{
  "drop_path": 0.1,
  "num_experts": 4,
  "expert_mlp_ratio": 1,
  "layers": 14,
  "positions": "sincos",
  "lr": 0.0052,
  "final_lr_fraction": 0.05
}
Rows from block 5 of a small audio frame classifier, named by matrix and row number. Rows with one number within an expert belong to one neuron, the router's apart. Each number is 128 + 32 x the weight over its row's rms, rounded and kept within 0 to 255. All counts start at 0. Numbers have three digits each. After the name is the row's rms in percent of the matrix's.
Before each expert's rows are labels from the 100 clips, of 14976, where the router gives the expert most weight on average: "responds to" is what is common among them. Only what is clearly more common there than usual is listed. The data: synthesised sound scenes: up to three everyday sounds over a background. In brackets: how many of the 100, against the usual share in percent.
# router: router (model.blocks.5.mlp.router.weight, 4x128, trained with AdamW), inputs 0-127
# up: expert up (model.blocks.5.mlp.up, 4x128x128), inputs 0-127
# down: expert down (model.blocks.5.mlp.down, 4x128x128, transposed), outputs 0-127

# expert 1
responds to: siren (59 vs 5.6); crying baby (34 vs 5)
router.1 107:149169152129150156111105176169168128157092135106120106163141147058166091167127198166119161113133119087159073153140108124106143143101063142159172095124082137086106108099066119080056130110119135120087066097080094080119120123120166076064101132140129104103142093055096138114180173121172139118173120080174148125128185108148156091131129096131133146178161103168155107160121117178128113108109
up.0 109:161094155104113174144125056134146098151161136156088061078150144123194117143138129150146128157078103185145167076146110119111107069090124194136144091124108098128190127139123141075180168134121128132125120154111113127089134164155079170094122143105078142100145109134137135124155155143131191172087171113120190229130136126083130183091109080138076118129131081159095138105097087151094145083129
down.0 102:102171124196110122146175135121135111122122139124172150102145086197108105074109126156109162121161155105128102141140118162145073126143091061194116127127124176207136126170165103187100072143174096134195103119125138096135096064174163171106111126067129060162142154106097156081120154158092142154134108126152141135117171143102212099136111134114124114134089155117112086153160147100116059113157
up.1 119:127109203160166103164166158161138164144115121103111108145136138079094055144231156155084071158140110122097123114125102110124128128150111107133210138176133112146126103158134120092088134170135129119080102119086057171107133142044195125134163150162131154124175156150097131149121101089117108171134098096153115088161189105087137077076138127064132114139096124117124085138108078134099115116102
down.1 118:124168176099105117111104160137124132148124116144093159197138086151173089068174173124118115104069123108090193081137115149148117027149175127150179154162086076115132095172131147150170180165134182105152139144140080146151148122143106109125137141145215161081112136102123117113110130136099162088123185134150114150144108094187147171068134147143066076129145076138117149139167168151141131136108
up.2 095:115142121133103188175112156177097162125167183132131140157143182118113077137121145130141137135165148130084190101092133160094112097078130153112142142125119160103127104148171107128159103134159107149121150121102093080140112136169135110159111113136121144177093106098126126119168139069164044137069146151141081062116130219071083088164086121153157044103118114122055095096135074183140143118144
down.2 100:131149121103168155182148116165152129113121076152122090133141152147149109166070156151190077142071094074169150118114174154137161134152189103108104081137098130125125121141151149162156150129080122185093119143142130082101142126089089067135111141162110127090173118143096118159101119088161074147048083137161169148114095136072073097177078131174142190126164120136156097175129136113185139081165
up.3 120:170146145103132110114121130146114139119133083147154100087105124111038125131187134169120147070123143121108049088117111063076144161077118045107148126175160112119159156110151159117144090109153092106118143086091130095107170146147126116112053138143182098097092138109121165154068190125124158114142146102140131203109127144147114098091101110176166134131162151162091140072097070159182159143152
down.3 113:194143139135128062168136132078162085112135140182109092162074129169081112099097108108113105123136093092122135125094109123105157144147086110231102161097120185143139128161127107144127126160147112122088125098069081158103127124116153064116089114112221123142120052155075110136120135107124109149152102106175098183202113097160088105111079132153153103148160106131127071090130116142119144083096
up.4 092:089079188095111077099121196097121136108144134135100178117118144105097161131210149124116170128096124157093108106122117141142125025110097119184146123120179116129112072096153130154123172166094106142108117119157138141173148177124099119109109109172064158112088181108076139102098126139081159133179120172151121110181127138200126120149147178138142071064133176136162129137079107095098162148113
down.4 092:103127127185084157117161170168068096106148118156154091120153120142120121140103125153117110099126144142087143177088134205121170171119132115156169139137115113146163118127111168080110097116106026141096052127119116050083128080113170137088157165071144169167124178138165109129080117158130128184146160121104159113125100142133126122061080129126164094123135115117147153102183044142140089105094
up.5 121:106147143159150141141110169137121090126111100115113109126152096150159130119145127127115131180152124100167111097085164160133128132084172165213107148115156165125139162062135064155082148106107086154137064115112143117188125109144092165064112104117154136111112148118090127152062118127147147094122177138142123099204184144224136074094080082166139119163089063144170115200121100120157105125130
down.5 123:150176025163062141138117093124158164137123083146112151075143086173131090100113124080110171146114143162202128119136110152143078122082133152100132087173146148154129096149078187128121118083064105152144110120151119077108139107119153130068127114154099158104161158146180117122128173082099120104125049128125120157110168131136058171140136168089129172159095144159082165123145115127172097173110
up.6 064:148176145136111092139109115102162117140087145152173092139090126102068151108179076127124112108108128086141106183090140100150171142107120142096128059125187172149111106090085164154164123099178103171047128192142126140061109100166172096086151128166113156116096113118101146156133121083105104191125152150107136118198123109071137130134141088169148090154077187121147115116097050099132087125118
down.6 071:154133136124107088156105102168116145148103098128156167119110168064088131088101179118122133117075073167158117160165119108142186075109130141152154154183125155158171172080107152179064140097120155114142209157104078160098115124128166064120127082158079100127061130120185152162113093133130105139179095119199155153130086109116137108125117087146144091141143159118198129153085167123140081137151
up.7 067:136133143147111143098136113132099130127199197177132155154129083106129090173127130064101050147116122160099138101151144120121130118065133071128147128150125148092168088134150137058121115178144100117080117145149208155161130064074146141156027135132121175067128130083105168170134128144115126164102055136138102179136174137116115122137079173101121124149167105122144082163116128081104109116149
down.7 066:119079146125112142129121099177104117084149119188119114110087105136199146071113178107165151096205149162142148090144138144107158088103105088075075075129092060197144177107155191144130164115159070105126191113153105166121135116091064144139135154126169117167181132133149111126169112107113184145123114178137165153156113136165102068109118108099155081152100153110115138158094141097150150122167
up.8 103:140123168129180136055109142114132138128165169102072097114159171116142127196140191080196122197100064096115096144140177120130149125156143156133027078169131127089100049161093106172117093131133117109101149160150103152168110184147082121108136095127104163135068135114128149117122125094125145115150124109053091157131133119133141125126116090103082107139061184148136143138108130166135099115150
down.8 103:084192124155132104137121133129087026172137102101160102094126130101136108117178113105060134131101138085126137163129120150106090088191112149105179099178181142103137164082129162160118113064118169136118130171141168133107070069105138112133135150144148116091092157107147140164109150142099125080151145210188144075106157043107113106061123111095124095126095124164120115107124110100100161116095
up.9 119:207124089153088132173142087129150121130122132157163130134155084125075170149126059147075169110097131076145100161117195180097151103141118190154146158139092069136130121099118100128081155098138215166147131095138173084110090090103098096119132173077106091097123113141080114091091116137152120101124134135164146141063143120096127084088056149128152111097102149119173187175134120102141129141166
down.9 106:172086120144101075105147083152120131169100130100159116087153150087098121113148128101119158087166171151151107128154161147121061131104120077114109110129141090151088146152158084136064089209121145092160101159114141118180189113110127158114134096076165140099155122090152117090177117090151092142181191074066155174175151143151084112178166166111108140064114137122099119114120146184088097161110
up.10 088:090088155149093153114115148151166109137210088121132101058157152103147130122147175179142140087136116114132127085157151138173156108138194139149191176141125111141097136127151096091143210147146096113098108115109167098154198136100038113171118180087068106164137169121150128129137138113146139107104104108184155114125174085131148127135082114181190085134106123181153133155092134103168129104084
down.10 089:143128126143183121131182110150153125134154113117195113090092089135096116102115132145073139143089159130070114131078113068094123149132142138134121071112105219131091106102117112184170067122141151153141170061127106148132136098092147120086122117114170094147155171163109120097149129118129179112071157125118104202091144097128125122114210100137070176088133086066132088131161083111166097180140
up.11 114:129145122188116110090137073135157114124132136112137148154127156139144182108123133137083102077110048137106105138096138097141126103107131054135141114114147134130194090096088184112170148187112139175161169123092171133129143208146174191136105086081098156108106093128150107098087145148152172110098097112106167120131167172117160181080086064087134178165157098137167091173067129116118133093113
down.11 107:150149116128136129097117128097097138143108057147099123120054142102092122145086122128168175146127028114162160157138186154102135128129118127159069129146170149094105054082171132140104116136156163167109105148108104103117114114037106137141157085130061099080164122098135098158122132140100179089129094110151119143082081154109136124115149104134180139203095139126106170156062205158119112139119

# expert 0
responds to: number of sounds: 1 (75 vs 32.8); helicopter (26 vs 5.8)
router.0 096:160157105148088173139156135123115175175148172135112165144080159152122112082150135067117149181118173125165118163157176182118118154178126173127095091099139080104120181164181130120152128088094141167098146171108093139157161100178140113156119164139182122187168229146193106089126113164114117126135150161102113175090139095163151168093089106139122147103139132143138170117168090092107153166181
up.0 116:149141124157207151145118144135084130136084164130151127133096172109063120121162122088185129186119120099134159125181121155149143141080131153155125114106167107119177089138143123126132050098127125154153113109073118158175143147135113183140132147178129136133115193076116153087105174129117136091119169155056114093150171166131126115144174062124113112072075045085085126142148079173148122164182
down.0 112:114137115149130093164166148126142150156072100134114127057076127146128137095164138063176106127127143101094138094145141135099142122155073133166155101138126179113139201113087081094117073182119093159083126145157148151131138149087139149098112135085116135124150081069135139144143123144132089117123140128162159129179173095161134127073143037151189167149124156143118106140188253134100096134149
up.1 119:159058126131147112138134167195226126097097157067142111128144106142163145167111148112171122180121128135166165138125110174157118135135151133111105084113101140132139083105166086089141140114115091127138137071098160100097078125091130132125060186105128112092092144101139146086092165144122170100133135150128141162114161141079097111111021146149141118132110157092132169241124129123116126066123
down.1 116:124150161124126127160120134153090086118144129155108105107107100196141155152031188181164126154122194079127176201161124164120115100104144092120145161180151105168175144161149127120088109147080120141125081137127149113140156102118141144192091130118159107084162071138153190064190132186149119091121132089145099165102109139125133155107173139145104057122134129072113117103159150111111145166074
up.2 090:109154108113166101114138106205113175155114193136152156135201150065154100098106088108091116068178133134151124091134112130139085161159145162105153132147101185192097179151091101096103164104108158160142130108060182050200142140104165142094091136142109162136083077105133137160166144156110133110135100158149094095141149127133171127119147125092103100114159069102123089161157097163106115135081
down.2 089:155184181145105060111055145230111127136167122071048123136111147159109110129147091154105089195134123134157106192121073101094127080100114124090046134137140145099105133139131092129120118155059130131171091136130082073104127170130095138123177145117155140147078096155151123049108152130107109125108124167138120094125088160123113085111130107084097096121127132133167126182138106123132093115153
up.3 081:115110141143102187095116165147116087106085171073113139115128137114115138104186122106122061212110115118102121150154125105144069121126144160145125125131135099103105119172134186114125108123105097147173120110049131118221131175125135179136110136123143148108091119133155157131065099179152104080070129122069144088196112183186134161104126099124138123110068065084161135140078106161154144156094
down.3 080:094165121138069079099112149115151112142121142159106133127099109210083099123157148084155134094127202089130087185188086115143115197118101166154160100117136106102142202110117130136096121148057130134148135157147106074104079193131140092103117110106141144109146105099175153106074139106097186119108107190144108117127089080155156163115114129078174147138123186094115169162166147132151184138159
up.4 101:128147134170107137092150184114094100165082073143118149133125141097132141093136119140129146171123103172151125076159121128163111079189082145110090168127154113144106108067133121123140132121157165118165137090133130128089107120134128161092126146097065083077066086127124111044122118107181123182100214152086138096029116103131145045132137084112094169147111122170124113172105119104146109079127
down.4 098:132150146169150103152156142098126167159140156080183173111101139097138154109112112184098169137151150071118099124144103161092118198091126129128118151129109162134189153107157162119130088147129157097128229112167156112150147130156161091112066117084164124160166149102112160142095091122150095153151065167075110110106109171037151156160143084141109161112167141099152128085077203146138108158097
up.5 109:104091168169119104075146114168145128068072172109111112110109052135122139128165113153135128091140142167197123095119126135116140119163072158124153169113084124115192129136086115111161120151101107168112151175124129113140112133135140170121095074147159069132184179134146102128103159114109152211159153100126102074177117154081091133125104095101101099147148147161116147144102227165157212103135
down.5 102:143165170117138183128136142077095170082175137150089073147106118143123165152122103107143152091084141145133121107129139137077175108090102115105128134126161168177192121134150130164101181123125213144118128126066205128151111215115118137162108122157143105083136130106130080183108103125079163159137137158162127150097047143092198124159126133173157158146129105104092130121124123160154062078171
up.6 111:094171086123139116168164111145104122166105118139154179085077152112178127140164082144101166068103108153145138076121163130130080136143123188097068138153136165116110145094139054108119091091140216168118101106137154075181165146102131165078087115157061137103108107120134162113145096105117153140136170181093112103096165132105139118145148078164134178107145100149110099129091203177156146077123
down.6 117:124139141166137121120131161151156105145146084106087149064098138094109111145133101166107163115139107167116171110108118134070139120095131136086089196074096147139184175059146188125131106166084094117135151107136164208175134119108119075116129177157161141146160075105152073173140085098129097123157089123102135105075124123071115085160159076127134186133130089135076126176082144163103065159126
up.7 103:120091123104134115139140103108156114110145092149073063132105131140094155143150124127139138163124162149110126149177143141070095073084216127229128181109182144119106142158185151183116119107138158181131068134166127108171174168099090123116164143167157136129091135120100116108157074143104145098132148119112111122084162155142182112139050190200135139129074129082143155157162121114135104164148
down.7 095:139125114129108143093234101149130119144114107170172154146231141097103092117130146109128150075102109110090154161098110102174109119118100171118082163095066096099168103090124161119118116127094118140116086130132057166119070079086131138045146123077133083067142129069096120110142151142144124122143129142149160160157149097145083126096120130125194129115170124171060108151146137130156166101159
up.8 108:147144146134150145113124225152131163137105136103180097114062141134156093058093175095128148182141154089146100099110137114131098139163118132123057143155137132120159119156085103083084116129134134143146149146097097134117103138115119169131091109148148156122145167171122106159146173191099119132078092174176068103120098145138139089112088173130127072142103142157127211105070158089094195197087
down.8 112:105195133111141149136156145051167104151144131114100143095106080141138127184157153219169110120208136049150048106165097114116147090110165109142141085125211169104128141161111110181188173133137153083148127117137091123122125149150107175097139115148085115112083143111103097128165109168096138147135134109085165164157094167097159142108110117156126167136106180125106124134122173150123062132154
up.9 052:098078110155169120130121106167104135096141170090168086119163140116153153174130183132168071137108087096118146100142115161131123149136194121140145137158151127158160097166139130142160159135126099097145122123165145101153137105122111124135181181117182145101132151023066170172069157094156110075070112103124107104156109132062063100159108084143152116133075139106124140189148196156105187129147
down.9 063:142106129128167146089160069156080185164141140084123115136145132191166132103131107095203138168155160107151130106134112177116103117147134119203167169087125119141112195135147112108135117098109056090135111206120161109129101121149144104212132105141170105064152101148197102138117113147093105103130116140160142189159171154123124122126139156118130155132129184178131226106149165115140112105168
up.10 123:099077143090108104151096112079113138098102114128101141126095168123190122059162119162144152104184091086126121068165047107111105086164129105100100146091139143165059102219145146159122095114159144090105135131144127108120102098093166158140123140122143096117104171100155191161158089121096153152127187157122123152107107093124157146059157217119105106117135138144098064139151080126122083140120
down.10 128:136115135114080060131090077107133177116131142105105204167131107107140109112087109129214122159151144113177104089211159193179101119141120066126130147104102081097164092131109123163172109136136095138131107099166101158117100132138093175151113158137095083124138142138173178153116102124119123132089164111137156142093109176069139175099115159188146118210113148169122114114208130105136165123107
up.11 076:169074104128117097071124141098137110069126102122145173143069164089118197121116100099115108088118108086114149123133160153171206159083043092134107140124109124089084138119144127092094123127121084187138128141096130101176141133100163110140143125122126139173159131104118144099082138123144121110113143089055091119158213111110135077134090124113102094181199077157197145186140136125158165136104
down.11 080:159123138124089127154097172054138140133100135134120136160110123197102145156135116128176116181163190121113155171075167162122193186072101102157164066183134134139191042078085121108128137142125155079189181126150093088087157119144185140198143096156104102145167162135121157147134185116137099118130106163143106111114114128094125094130089123120119088094118084111115122122146101137162080126152

# expert 3
responds to: explosion (35 vs 5); clock ticking (26 vs 5.3); first sound: explosion (26 vs 2.4)
router.3 108:108063155118124142141149061072106040057131145105140076089170154131122163181137080159169121099136133128093189073100090108154131097112182091133122110116118137130143075080157152197204125151156108125167134102132168110123106157160084162108129130124144150120160088141117079206142110146098147128126151126104127147080139148094091155166144140129102145149056147144130119109081164117170147170155
up.0 098:106168124177149147118136167162171145091144116134119071138183092144122130142124116146143190094100122165062169079113104135120113123149169102056148131137102137086149088106060138160098110143177150127086135126145132157052104118139153099187099142081171104133082094104088162110075106159094180135155159058154102150093122086134091132160137125098179107071135143117113117135133121184054083133087
down.0 097:148040101164093123158148166121094091106106117012163158087139119136136119165137116138118167114129167124089062090125137152142199122109117136097112138187104121121113149096079114138171116122156114151148207112191136120144126159158167131157171099207129137128166149118177136130132126184134158133194139146157125138166099173114121086141137161136187110144120138127090172173116183150179105124150
up.1 085:127111110130144077157141109104172175127059114089120109119194109185108149101103119182140123084151092145131116105182089149159169122171170107146123095166068147086159135157126144109066160150145110163087084153177099171184097114087144099155159180164132141100151150095161137216115106123115080082094128119069132198096091103138140119142135122164083120152093166146123084119085175143131143136144
down.1 095:133150067133114139140080125081134183151180148100179147117116107143148075108133120101166110093140128173125143145105089124154132154127147103070207126093082140097139157059132132133084104124186104164148090156158135142163112124178129135121110144105154135118134153144130145100129108186113171120111090099149108131100147127159220104205110187089164147095136150092117060123062133095195070146089
up.2 090:136111123176146109193124155114086123135162104168122181145142163110067150113119097089130132203117124099136105168203117087123123123132153071158142138114134175124136110113084122079154161141114070099082123120199118117122129087158141170144135075142094146127095132091084138165109130115095060117052115142122173098124119158153184120169146074086075153152152191102096145166134146101117072155188
down.2 091:094185171122089190153139082165109100098132097111140136106170092146107159125140112159171076104142121187167109129109148128153141153140146145114096150180179090079154062158127131135125158119098130072155138123195086109156119123134168132107117113126066089167079053137114110035135090137125149126152153113137173145097139148103155071099088118091108097132198109098096160159051095142119106119134
up.3 095:097153111125077156170113118086184123167116119069148168081170152187206113125086144158098122177148118154143136121147131145156134126212099082077151187150153176168077137117166072118114158112152115123160137170113112134117095098115094135119172115148138144098196172119162168079160098156100145135137167101162174129157164170142162092125100060160149158145131098179079123141133096093121108111094
down.3 103:125167092143092096092170118137100083138121138201102100129160149128134143037107134124228132105049116183137133168201142152119152150107139133139123128185111174149119203125105138118136090106115190144144136068148054171118125128084105091168090123093135153066159116132100147155107108160086082131146123177112108146106130171102154150104111125166104103135188138153153130110154133143143153091109
up.4 094:100128127118080140146167121135111135105126121124129153069079099161196127148209144187199137208082126074129160086120110226185162176098081062112134146115091151122111130114142144088101101137129162135117123164102174104118073112153152130129121157125119084178135124154187083147131142160136101094104135107121115148087178140100143066142082128098139080083141140112111147123167116095128159097155
down.4 091:110175099133113115098149097125145094161063142079077106094159141134148137125114067162120122084100105149084085157140129110113111151133130170073091111154096140130131168072155087153141107102130094107153121129148148195099132103119021134132078172116097154115092096175176163174131145132154162101144144097069112168135110120147085185155105142162129150160058041114144108076123117133142099172166
up.5 091:096122171103148155155115115157108129149118116175148097185098152068144123173101161166143157150155126139163141086127141170086136094173090169163107154125122115175135189174132092155143139126204163152157151162126154104184147125170221096171123141138118111164135157208167119196181112121118078133132081120121121119205121160121128148042177130168142129127094143135103154127104128120145096148098
down.5 108:105189135112116127122138113153144081138122152134127126148122102134159097101146176079141190103087129128115138135181075081158140141126193116137113131115148142237091115123116100164186095119137106161136145118173210047093125140135078106100201197103132131128119140139148128188075113175133134127134145138113080155194111141138152091121129065090177154107151079149106107126184123157108104128146
up.6 093:099107119057154111116171098146104124087135124168119187088171125119136117145094148136178153085156124133118127104122140142146138136187118105091078107154110071075136108136134131113166126067115133189150142151120152093127125103129144130085130088155120139158117128129115137098124087039121148106109118050122163168099155124045120158140085044144185170098092108089173098057205136095140148098128
down.6 097:142186127084117161161103135115147172140119194125153147164123180165087172124126131098100088090103139103124139101112131117133077103105109104053104113074057156103088116102075086142172115098059095093105112136153159083194109077098095169170148139093150155108179163153119151058104139120133108100157107110096108148116133151081097111106113098124125086157125111066066171133076153117130109078130
up.7 128:091161128121166133094134182183120084112175176161140100156140168087097131175135146112148109088129141098157174125129193109116150067112120174117142132172122115115049142157200153144182170106127114192113103156142131122216113173154129105153110103081111102080096125086174077103139079095135149116049129128142187149111111110120122103144116136189144151127168089096127120105119107161155095175135
down.7 118:112152073138126122125062158146103139087143131120112126150175140142155096163122171089154112196144149145143123135176102152129133105145134115124102121075177100151162123118100126189117162133123160133138182145132162121116142154086031156088115143134163077146176108119103111114152118120093130141068154199064093087111110177073105196094129185165084152085120105096115079204126138133117103107189
up.8 100:099134072180134184124121133111136156086171111110115115050110119156150137143117164073082151113110148095132141122142134156117111105118116053126073156134183115134088160135110144076061079141145186129192120126051133120143115139059168107129149099106110099131197199089099099142168129145098128111161149075094110136103125119107080201124053126107129159150146158111140140152181125125100127141168
down.8 099:153124107144170154127164121159173069138120114098134125108125142120058150139109102123105163086088114147130103098092168175079100129144150136139110092096118137107208119105140186159114114098193107144129094127127083124128089079098059175101099169038106097115125166156133130180075132137135150133164097146105164181174136089105129132109108062123071162116137115139176154101146178218132138129158
up.9 098:131094108109083204111156097141144095059148108122126109171078109091099131099127113106163153094124103106126089130141098126116115103148153092116097179077111118146042161137130157134073140141086125157167119089171139136187121166072162092112075125011118153158156151159186171117108131163132148095106130115156167089147142116136112122127093179099172123179096097128162065167115153101128121141156
down.9 095:177104137126150141157168186138148153140144123188067121152130134119061156099125159134133132087085094076125113115153177111136160135140126077182052110133191158187125155101156127099145144152143096155097130116095144108113114158133077160170162139212114092099110152120071124089127149128128132164112141185085127155072168116143131127146133100178092195070064153129124050142123140148115103122167
up.10 104:114104137141171129112139118117195139090145136113134058076138144115127081180154096181125139084174080168141184092115138085143103110149090160084151092193120174097162071085119133149131153104120184126122137147115182153127162118106189095123105151117076134160066065107101146132137167161148140130138131198176099160110119080194094067094124112110130140136064111158112081150112140090140111127113
down.10 100:147122082138097091141194105106127131186092114106118155160099126175156127087188117108153112126137129117165138122133141084153128100107155073137092137109120188114099118110081136143115159124083110118057182156075123103151077117100195151178118096161141086100153148171153108158150169148172155148100077096124129086150124094175189189142075091114177106142148188152182139094152138144071167167142
up.11 084:080080111159147161124140154130176108142119171104163172069120064184150115154136136082156108132175084162110140107095090164133146148188148145111136112128128152114137142104161137173158134128187161139181150135165151163149118135157052086133095153108150139127177180173178132141104143095114153129103044079182178075150149107217149134110138114098138176069175154126133157135128095113141113102140
down.11 084:145127080126167131107114150116104184090063145165156069138111138132137161102095099132169079140105171138093132110149140151088126140154045186184173160181075095146143105104130089167160145158048155157072162114128102137085139147105192091164116110129155114141099049163125173125129142180114107093078130118107113161178173161096130097129150123138103092175127098177145116112123105109129174131098

# expert 2
responds to: engine (46 vs 5.3); phone ringing (33 vs 5)
router.2 087:152105139086138131110106129194130184132193147169103125126112084180094206139115166155150135163131089158086127146186079161117135187112149092096114147118126121116140162147069088156172153148097095094140117122191067091122109167144129148101178121073107125157057128158096144162145124128106120115162104137144176142147092097163147105125166147127128130131215182114076096148122158135129109147044
up.0 096:143173155117122039115149124172134149089144069160107167088075116118131128116159172153181171152138121130094124092108130144150099206141108099136108174184112125134091066162104181095117101144190137125128150118126092167138108039103091120107140136150128142134106106185116099133124116069160090179098143067099142117137163154105175123134172103158109108149147171163136104145123107071111113038118
down.0 100:135157165105133160113088109150077070112130132109108158190138134118189169087091151161107139152065110149119171129081114187165126122175143127087071131126152140116093151142134140132104129075108198122094146162062119078158121124102146181114128106193102172055158151082147080149112133150104161128177144158139105118070172145134108149129172141172057138173131084117096169120119157119082105130093
up.1 122:134167110115141115113164117101118128107153131164121095131097099127130140193104068136083109208155137155078115130173175196101083128152143124171135208170165140125176124144109123139139071177172149106176153162168145118131123134190184108129172111115128135171189120103138168130132056099149105131131110164134159099122121207091120104060122115183092124162140141113103086149127127137081070091119
down.1 118:123150122098192131139129097062101083124156090091125125090077175077121093111178161233146122115146111136081128122090090116112179159144144176147135139116067102149134123144131058106163155132138092107092144190071095138118071148128093101080085156150134115143098131066132131127188077116132096128129137153119088160143118131205093134164156144121119155147076140155149157108187150152110172106114
up.2 091:142150069133148207180124122114136167135095086095108120144155145079131127096131079107056071139148128126144122108160139119179068115093079170199117120178167163106135136097129115121092124120173145099144144096127122169104161108093050105124174161171120099086151151117100129118156078153107063116136148117158082167119174130136093153145108066058088133121133195122095123155115171124093132087098
down.2 097:168140084090142160086091144118104151120179167112126124169124125149133129124153131128123100111122122093176072135105159112075163106078133175107114120176184116107105180099135120138126103134195192154113072163122110211168117166109155014108119215106080124140148130108169128153126122151111143135176156078125104118104099141158108131145106067118149182156098137097180148143114134087144100139182
up.3 079:128134107128117142186118165152121133121184131136099114101066148118160104157141143061141146130109201172133154120122139060203166061144120101086145171090137104118187113122155149122165174142117157207164145106143101127148115142167101064151191174130147113081142130108164133146156091084135109176129087159126095116060152150086113153091088072174133183112129141104150145125121093091169118164123
down.3 076:100096146128105112147125150129137087181112068111177176098158160152177134136104096173025122132100084149133140125139040126135065162133155090167107155129117124166107102124139146149115106118069127090140188110130152109136121191188140106096101128114148110186125151113104182152150075112183153121140159085120169151142123147130149099147107101158212142175152096112127074129121132182138124196130
up.4 113:079140080181164110163152074114136083110150107183129122154185142152144166156144119109136104174126076075124135120102139148127102139120103098171094153146210089128164120167143063106113118113110105112133142123144133121138136067183137179134103211109149093193121150114129151155176134138117139173175186133151115087131110073102084141102122123135100133099063101194171116108096141169134092087065
down.4 112:101132137084139197137090104167125119120165152068168158097198143195118113104105181198203172118113146149147128166181130141133153074130115146146117084117104088172151169144079122119115135133127105144083161128138152170061103175080088134184080109146133118107095121164126074100150151198169095120129108156117107157107126150140193190111159150125107159094118156165124149147157117091124140142169
up.5 127:146142133138136132132134142147114116133115168126208197084137094160145154171105058119175151173118145156135156104091132183168154162156129140176150145108070213155162109099145146120170153175112113111097132167150158149090081173203122154141091120108058142100128128095157094104136124129174129132116059151152109141153112090130121078163141089086136115135096161157077141150116222146110086105129
down.5 130:109138146093127132104094151183132156171094115097141125129089127150138177163151132154145138056181113129179135133111154106158168195080167133156128110129148151085153093060150098128141149143028124087124155174144113189104168153143181111103105119198125191148113130150088066091142113091123116180139085159101106155099116058169130157100113102171141141134120135140109146124134136167162102178067
up.6 106:105125045101135192133047137132135123052115180107149113085148104141129082076128090140144114088151154176096170086181126179138114107116146143123172101123177126073128073107118132114085103111158106083114158160145138045122127132059087117151045111087107114127095145154134162099132170130118105105102174119109130163134116174100140093137132147158065166113140137121125151077112156123125142129063
down.6 099:115204090118147098169146103055107109168134141176072125122184107126110127160163180121105086124135215103158172143175101084131187145138134151108180163194132091181181119135143125117068158132120163151104170154100136100142107136156060063116154091145166132141121130112172113160107141153105082126175122167160115077092130101102152158127090132120173148117090136106159139108165133109132114184096
up.7 086:129131094138193178134129157122095136106110036120123100100052181138099066075107127130085124118117176125122179174091106148148119134102114128116113177164192145149111113127157153160106143104141086112191131144117126188096181092108095168111194115102135105141166147124087134160061110125079093153142165117125115129109129140092110147145091065124139101125184148067188158101170091159091106118126
down.7 091:118147126127140136146172183140110164128105118118135193134132104086131161106130121125098093126133129167127142110115126149132160157126065118134138126113090148128126133066119197124122099116169171191210087182117099181126121208119146064098136105156108133108137091216141064133107108110136124155112066096172200125118107186135174124146126088093115147120099105113110085118054125173162167076106
up.8 130:069087127076125144172161117104175117101167098127123111152096125162128125137126178126156151114082130168116145151111111078061123149128177170148137113131169125139151068140066123148118118115094128125141138089208157172110119110168115145145078073125142167094126068072101135098080101091141082147086152112146104173130101117122147215168140129091112073099097107183113175149054180121104148143155
down.8 131:089107104098109158138080140136136160108122140157130157160178125135164132125126094156182121161161149132089136129145089143171128177134109117100195125154108190099184144140100075056129114133128130127146140084170157137150170105155106201162144131082149098069110125095116159087107100133081184108143123186110194092122098159108139123134120164089194172088145143115052184169129142146163091070089
up.9 119:117157165132127141120086119140163177129128080097175129091133143112147120147116147166092201156164132121168118140128052105068123114100142079159113120218094207150128080137138158092128112118200149144110120161094116157188123169116125126113104180123124093093132095145110095171046148147106146109106076169167126102109098148126183173119109145108129114138129065117152123136166092132070079068130
down.9 107:132120114144133126116186152109179120112102065159139144143124119098119173114169117173155193074117064125190114155110096127112165143205118093101111123082125168060077107088143144142061166124138149139157083138113124152128111178139176117134147157158095128074136135114138081085117124097129134160123083165110079136131096070139122120154158098156106067159174128141149079150035130160119083081150
up.10 071:142156115153099093146139127095172125119184192116110156113129181094178107125162136141131111148118123084091106152122118152196117183132105127100133068152164108135107103140097161146107159165190142154148089119135116155105085097133101107097119114179131090153138112114120119144044124135175158172133108110090143167161113130185156133146119000203137043129136060115104152089129145132136121123143
down.10 066:114126113128115067103151151096147184128109141121134194193103119157095103136110112089067116098124143091143134138104125201140084114151130145142129144168104148107122068152133094134098188106151212111129114192195116082153130070166159176080087154097113121117127141171098104110110144124203123115147169176210131145140095109116155128169091094108118157109093117169094174142076113115153150152163
up.11 107:090165122088148104098154132102105105147098194143111156097129166111148183132115170150142165082151099080101143116129114147131139117128095070186137158156112173184095232088101104176048188123116135081134113109189148057115124135155063110122144081083135169182095099131166145128120105122126116145092122145143079126119114099116131143140183090124118139136089104105095087099107128090120198131141
down.11 117:154157092154118083110134116118077096106133095124191132116102158181081104167109105122139055139157105128164115086156049120095121104125095125123154156118117172175100180145134101143071154171060115091172124156095098063113163106140164147155125148133149141110136030166124158181091118130062068111124060077104110165122098122082147150087141123088121145129125127133107166120153130105111146143077